A small image captioner, trained from scratch.
Model: encoder depths [2, 4, 2], decoder layers 10.
Data: trained on rendered scenes of toy objects such as cars, trees, mugs and chairs, 1.6 epochs.
Rows from block 5 of the image encoder of a small image captioner, named by matrix and row number. Rows with one number within an expert belong to one neuron, the router's apart. Each number is 128 + 24 x the weight over its row's rms, rounded and kept within 0 to 255. All counts start at 0. Numbers have three digits each.
Before each expert's rows are labels from the 100 images, of 14976, where the router gives the expert most weight on average: "strongest on" is what is common among them. Only what is clearly more common there than usual is listed. The data: rendered scenes of toy objects such as cars, trees, mugs and chairs.
# router: router (encoder.blocks.5.mlp.router.weight, 16x160), inputs 0-159
# gate: expert gate (encoder.blocks.5.mlp.gate, 16x32x160), inputs 0-159
# up: expert up (encoder.blocks.5.mlp.up, 16x32x160), inputs 0-159
# down: expert down (encoder.blocks.5.mlp.down, 16x160x32, transposed), outputs 0-159

# expert 15
strongest on: blue object; teal object; its colour: blue; its colour: teal
router.15:160172113167128108118119129155134067155144132177153076141133105145117151152101128110135145152140150159169130132098086158144086114134120174079175109109144077102099124158130119142116092158134100116131174184116142152104167132113121123090128117184160127129151130165136137106131104142136096164143141121123156131100142153127091140102111161142119150148142137136119115142095114124098101126173072120107113091101112143094119131120118136121140122134089111102149135107122122141133107130111131
gate.0:133117130142108111177109154155131132092131108130109142145092082145140146112113134124128078164153127139108155154139153114109125112124053142107108168106110134170134122153111115143137143169164146136107098146098128121144129128140132071137114151179162129098142100130150145107141119101107158144151124145107145109141171089094153195115116141107121161117126110174127100158139088163129120121115151126099116133125075165105150132130126137100174112127123122089104090145141131090096157102130128
up.0:143122122123123107110159141136132144103106137174132099119112127145158140125127115159125183111148118133109154091134153088128141211157162108158108085162120133135193112104112105117112153128125136094070146124142170148092116151156140133127101132081127135128147115079151079137121158103116127106152135126121123150109069112159126127118096133067148126140105122096170124124110126145140156101117155156128078125125102116126104130115114136097130081109116118147097147158143116150121101117114109
down.0:156123131172124121143120135170111068163157105163129113138103114127101153131118151142113120100109128162139144153126105102139108068096083112121118145119126082107109132134123115157127115114177126093166140096113089123100115137141147099144116131114160135102147126128155166119137134137158116132164112147065128177120155164099126154125125130127121151119104090117170120149174143093130110143128178152124160174118119118134173142153126142118194146118139143095120106099120146104096149134156159
gate.1:144159076165159114118142156147163136109146114159139119113086104135123149126128134120132143102153137161163126144069127113152088125102106119102151144145141139140095149116103098135162133146139130120139112113103118129158085108123101145130137122129131136090169097129143088105141128108160153156186125113096100125143112143114188150169114145098147170130119116092121104109098128126119129160137119118116149121096151176132148184110122148173153135166093131103104188142115121149149112159106171
up.1:166130117166180104102151139128158102121096081152169142156109106096166142132144081120132104115094116160125194128118175149117122094147116108116127151138163128095117108130128107106169140131111157131094138125091115118154096155112138170109158086132122120136102152080144117100132119141141135128105149109122076169088104142119172110135105161170133103153084100135151147153102096125121143116116118083126117119127105143111141123128151150127118126148121076116135146153130099105173117119144127
down.1:122087145116157112153140159128134136138127119163107179148107088138114111161106115107120135141151134113106122119148147091147115129095152091160129143102128166151169152140119096130152084115173103136141127151089115118154109127061146155119132101145135123111158151083108095097113175138086105121098159099130123134164104179104128152129127113101136109185142108166161116125158103073144132140086121131126110129136117112123104164152124104083124133142126145136077110123151132141103093108141108
gate.2:104143063116123099161126154135172122131148116165125084147132106089129148137112129178115131077102159130151099122124143112137096111104147070132146116126124111119111128125179080156149089131146124138155099115134135189151152133118143150114139116139135179112125117109162173139151091143100077134129135140125114128128095132148093134138099135152124145111127169181101146134110141125108102098130095122100133098117137093129141107154075090148084115134140118127138125128150160156140104131101164
up.2:093126089129134113164100118157157130186142112154117129135101107098105157118098139180108127115096160128174122137141127121139118126083174108122132151111140107149143137144152100156150095151170123157157110108096146137164151129114145174085121161170147167132122128120151143144165081143105110107107121143082127122120131121131123168125088148149093149113126142175108119135141183132109084116131116111089153087119083111140132113153066120147116121142149141136111110119146145119138122098116153
down.2:117162123160099113131138088132143115182175131129107102121099144152119161147112163141100156122160121160110134142143138093131102077166108123090168099168151076124139089075125101134143109092141116143127137140098106124101156112111118162120136086128131144172156105110130144155133112095132127125139119136080133110126145183148135109085112096166097123096091142161172121066128131150135148135123129166086127161137134137100124105096145111122144119159131133149137132112149118119154117113123155

# expert 0
strongest on: teal object; its colour: teal; count: three
router.0:109147145095119170087173131096140094097144134127122098088190151097123130107168133082126144141091113092098117154123104134112151187141130123121160160104159188124140102153122153098123134117085152112146158099159119173118136124097083079162128124102098114119083142135111152140128110168139119136141150146129158152103117105157086088135165141079133120130133094122091134122145113145143156108117124115121119119155131095109129125130128127142117108143150118149157121162136129133146144173110132
gate.0:125101148089156150166139113063089117136109132123127120155171150115157101130157122122109131091091128163105107118158126133107113106133097139102115148125106129102126137155094139121112126092159129174147069125101131103139131116127131121174129127169113130126143075143105135144133106131129124139122070101111142151123153136117145171116145137142102102112143184143135124105147120162107177128141148144139136093184118144156112108089169120115159068110126157071117093143116148102147132111121131
up.0:107137121147184085135104157105118099097138116147107099137144123142149137126119120120140103125169114110129138114152140147153101115104132124149121091149148139142071159131150141165095210157121145129123132127125126129142100162104139142108116130099132176099164183112119145126124141120092154110120182131159119129129072113158112092120116080135075133162134116137123135128078134130145138137108140112149174159114129148159126136118085170151113159128155111122116158065124100126126137133118159
down.0:150118134120140123107199140097121129152134088141083152122138119169138126115150141104100120144155108197107107108091096133144135095122119152123105115131146095123112154150106147130126169113136143140089102105102117146155101132148127169142113089111143083157152144111083117086167148155067104128157115094125143092147116127119135118129143121094113144133156148122184131113122158155127171141110153128158145143115130148164109109091144130112099100150132128092108124070136101130118093115098126
gate.1:095123106156112160116101137173143124121114113102158114118139139142114097133142157162129109151099154123165148186088103092124139123137145150151096126089136153137121087124117132118136079172136103126123176152165144123122115109095142155154146178136193109111135123159132122104144135130151130116110144143117149120100144092075183093102114131132110108087114089105135152132140162129133073151113122113068082163119125123131128120116115126119112138114103122140116145165109118087112143102088124
up.1:080147117089143122127146127096168140140103139140100125094128154111121141119139120126133105104094146115111112120121121127105131163101142128137137141081151113104153127134109123128130099148146115101146098090152175134110180106181099157146092134075089086131133122121154117132121121183162139135121152120139130191153098108165130131187087129097133148121099116111135146155118147118110115106090112117133131123153130093082176165121167116131118108136121156168173116150177116129166134119135134
down.1:129089116138138110172152148144128115125099112142109115102114099149109150146125122146170138158158118124101097145122069157129133166124168149132106102125171133123086123105120139125088135144127114110157120106152140118117121142115151130134109111125116141125182182122106114173152166138137171152126118158098110110115123116168118101155149098086171186162134146118070117133167150149169153097109150142150135147088149103097134098121091157141170147127149154097110156113129139146139158148124146
gate.2:115136163113122156107147122116159115144135149091158117120147113122103086105155116104135153128170088085099118160056112099099139122145126083136153133120126155119132132168114174098103118126136111146126137172137155147130152135141102125146109151130121065127138146151128080132096108135162133167082140144136162134137124152128139117104156170135162113201121130086102116146124111132142103112171143127103147076109133123146119122126146121117125095109123153143122089162116115155166169141155147
up.2:148128096145090141087118110161114106124156122113157160086141138126119129115119186123122071143119182166151147160155098168155125113102139160120113111117105115133113123106098126171154153137121129118094166176106110117165130112128149109104162134139181140115100116156131136085147127147072138100142133138130139106128173099082132135116108134123123150122156074143154109152110166117118105150110121127140125178138116167103137131109128134122163134094098132109111160133130139098071139111098123
down.2:127121085137136086136136160104161112141134107121094075152116133116094121157120106169136133099151117152129125122150148099097124084118131088115141134150118095159139090157140148134126124136148115123160090143110113140114103125151087124112080137144143141120122133078160137128144099126158109140097144182121113108135100175125111150159105103144079143112088149172110115121155121126097133148124129112144117102124153106160117088184157125132099132120172195114129133150146101127154124131186168

# expert 7
strongest on: light from behind the scene; white object; its colour: white; mushroom
router.7:179146136178139129103141105151152121123090094142153118141124076131096138090097129155085132174137096101112148160117082121102121133126189151151101139175091115142102116111115152157139150136139127111106124138122165083150113102106127102130136146101148142170093152096131106140137155159121156138119131095084103140122079145137155129064131103123133108113130148139156117136131132125105118136127133120110165120164115166145118083165169111152123136157105112102135164132156100108137165118132128
gate.9:146094133153161140124120133085127126144129123144141098095150128105151162139142149156111139109125135081144116123137114141121155111105146100104140061109135120138138122118112130136126128132103135145089151114104090119175152097117095137088154139097118139140126094124135122108128118164122078099110131129132118146132127178126127124152190149141121171109125127114103130068179146097116104141093076119141138129121110161153120141096125117173132107069118169133200104083172120153142135154121129
up.9:180104087166134131118147151094125140121138168133146157101088122102149139112159168160105129133141105120138167131110150097117135082101121131116136095096133162126109108118123138151126145151107118128085148109112097125137123124114105124143109121118148149134104115137114106119126144119099107133103120071156121169124137156145095115159146189111131148136166165103123108111164141079163124127050154120126134129115122139159096127117135117158120109093108087139165107072140098160144100171120162
down.9:117137109122117097142147147164145133125189145132143096138141122078113142153141144142114096146152160107111153132129090124145134167141139073106169147119082168126082131115093098119097146140113089112128136125171104166128114102129126138145091099138141130120160123136140079097154103147119126103140153137121150124119120171146152095107151110114143128096171144113149114105115167138090100143105169104159115139090168091073148163100131121131150094114101115171109135117151113136086125136122150
gate.10:135155096092144116158155101116132139173091104137149142140132143118157127134123125145117164138136098162139131133132104105141084133125108161137177120140134121112129132141122071109120144104166175151153125098117163149144105151097100144116098113170108138167119157112166155134145168110125133101150139117138133144114133158086138132162149145143120109132125144128162140086116123143107147109152118080137146078098127088158123213088139137143094163122115114096114116106136178117121112109148180
up.10:080107140113129169157128137138108160104124103096092174141114144117108116097132145081135094131081156077117157126127126100088160144139106102126131150129148146169128099095119121145128109131126111105122103151148172150120128130119162137154141138117090128145136146143106102111124168170160073149098160170137147150157151095119140114121119121094136135105118122103068106189149137134173095121125170125121141148134131111132145092141114126101121126163160173178162109143144098130141121123125140
down.10:174132110113139114111115167104139168123114154149152129133115129093138087107133182124108102104082122101085130123151131133148191163125121119127130124116171146114085094131102155076115142137114107113139142096115122159129115111108099136111144127080140127198140096154121147118119155086131135099136107094170104110125128118134105150161118152131106116089129135108149145181099112153173143148078127157181118184131144116130152133133168121134116126156121141146122153131112146132153127148096129
gate.11:095050135107168126135081109128126150125141143149123117156144124116160142112169118136132109101107127104136087084106139122155094171107159101133176129083126128175104145106134103141146097126092101143151091096143130081147143146135118148126120144104114136127146160149129108176144082136105146130115141130150139138151128141140143165117125153142159144140177161155108113128075147145112093112118148137179131097132183081122149104125134108157119130128172133125168109104148122128110101132111138
up.11:094100090099151111169127090126130151111166128141117099163135126094153170131170105121135126102114078107084109076126147117121093124102138142114174160078177123132162158096167128107138131116119104145127137114144103113129149110137103161172097122119103139129119121127153142142127103118140155175104123099124117143126080151151185162149125119129123139100176129134099124109124141162120118106113144106100151089093190114140150130134149104149119110120134121108155122115134158125145130133160179
down.11:152111144130079178154123131131123124166121136109105093117107119131118098078135162138094122132139131123135137162158137131070137133157096082131126097175112141125144102110131138151163103162117077092128120140105174129172105096122193125118182125149161138098102119144142115127135130120140122144137149148120141176131137147092152143148144140138148110099109154154099128116162137103107127147116108118121163145161082117149104095145130112116134094116124129166099082152107149085105157087138141

# expert 9
strongest on: count: one; orange object; its colour: orange
router.9:153142113160123138149127141104146057131166117177116085109146140152102131139134178144135109168150124136152135128121173130128143125167135130136116134151112122088165145165116129139116121084127137148143148139095136131153186094109164146098122097148125134156127148147103145109117107128121155128066111123120137122114126168077166161109139141093106106114064111097122115120126125126150129104140138143174157132137139137122146101107133172148128184107133117099126141098130105067119146090127101
gate.3:083135103117102137174138131130148140140154142107173111108136174148154128137136123169132086118116162085120124121136100092137129107117145112123124141144142110125163099113101176116109166145072117162143107094122171115142151110163119127113128140112146148079112157155106086118173127114096112110126159091159137098165120142062175138128147124060155144143162126110109123146107138153135100122128127126139128123128128109160116099110156123137157115090129098159132120132180101100127137122152160
up.3:162166157139136126163128104124133167154124136151118117141134124117111127116152141109155105136118088128148089162113102070118116134116094124129130186169095108160139177094153145116123154125141156129143128141108130121085173109100145115152132161131117111149131104154123149133082129130112112159113136119119165149098143150149130125112097141116112146093106102142153133168145167097117108115149133150140111134179088120122121135093084106117175082135099136106158071148116108160106134082163085
down.3:106120129101137112111161150193156096115112143125148128112165102097114114124116150176142185148119097131147135126106144130099123109115136121130100148116144154108146127136161155119092091141120120152111089144157121155104128119124125130100152122116126101157138117152110173081135112152173096103159192134152141105138134124149153114138126125114130118147147166121063087123101113125121159152119116097102167082109129103119163133090142184123100124115135131105121070101093116113139139134131181
gate.4:100107115119102129105150110165134089146163168089100161142102136126082130136138148118151140146085164146131119150110140087133133115139137129135112113167100105105155123131088101134130150155116124115130120176083120109055163154107158130117133142147158128119113132135117163117151157088146173106124113127114162153097170138084122170114144127166176112085133112137131101104087113131161125122134121086148142127121123141146141115122134159100116151084135102079096113152103102142118146124123170
up.4:153138116126164145139111138102149177137111083156175135124171114163176115127091128137140127128178109134114132121145107160101108164112148121104149125115183138140107115172162155102141121109123137145132106088150125109162100095128104100159105096117086128128133184114122098143096078151124081159124152123114109131140089128150151093127118107076072130163140160124134130114169097146128146130133126163107092107117135115117118142150163106138127123183128133147160132151133140126108109152119108
down.4:141112123121159099123141138147161135122116146130080110168123126143131137114096142116132083122155147131163152112149113137155081148095156136154160137135173110127102149126121126123145149128148125122129132135156082127069132118130126134097101135118146183116154142119105116104139168133157128156148129093093061089090117132126151077109085141165099121144169117129112097145101079112120147168108157141182103129146130101093136156127149090142163129130168123084145134090148149119113109148144138
gate.5:109113150106096132128112159139117102122095156110132087091151147149110125123139169084106106141103184134129162121144095121109141121125132153123118180160113187116090130127136168106135126129096111106100165164124126157092120115130123177127135135135157093157115135115104123133120134149151163067099107112118151153111166112142150120095125144122171148107110123108086149176145155139110108133131108168118110156108135098168111092112148146142131153124121116127096126147139110091114153188083124
up.5:100111122117166136140126064094108117129147111156127177140139114121124140147116097131099128127124079122112126105112118114155131163100138143160140070077130081155192127140111084126124162145098143127143120091117138123148179134110125090107100095104122117140158129156144091157127133101105144141140114103185115123144133167131131110170134146134092152162136116118128111088139083127150128101130115138113138101133106133085109167137138128146134152125120137151197154081137121142121085116129143
down.5:158119177180156115159128118113119110110118102109125092174177131151130146112100086103129078090158131145134168133107130103141061155109129126120119147115124149141130170079112087160119162116151138164144110098161131087130094125139146129145142113104153101120161124095110131127148148122071134136145156105099132145101121131110142121112109103153125113169174153104133131111090131111122099160127140144143151173101126129188137156128106118145124100110119168105134154138151111154104119115112117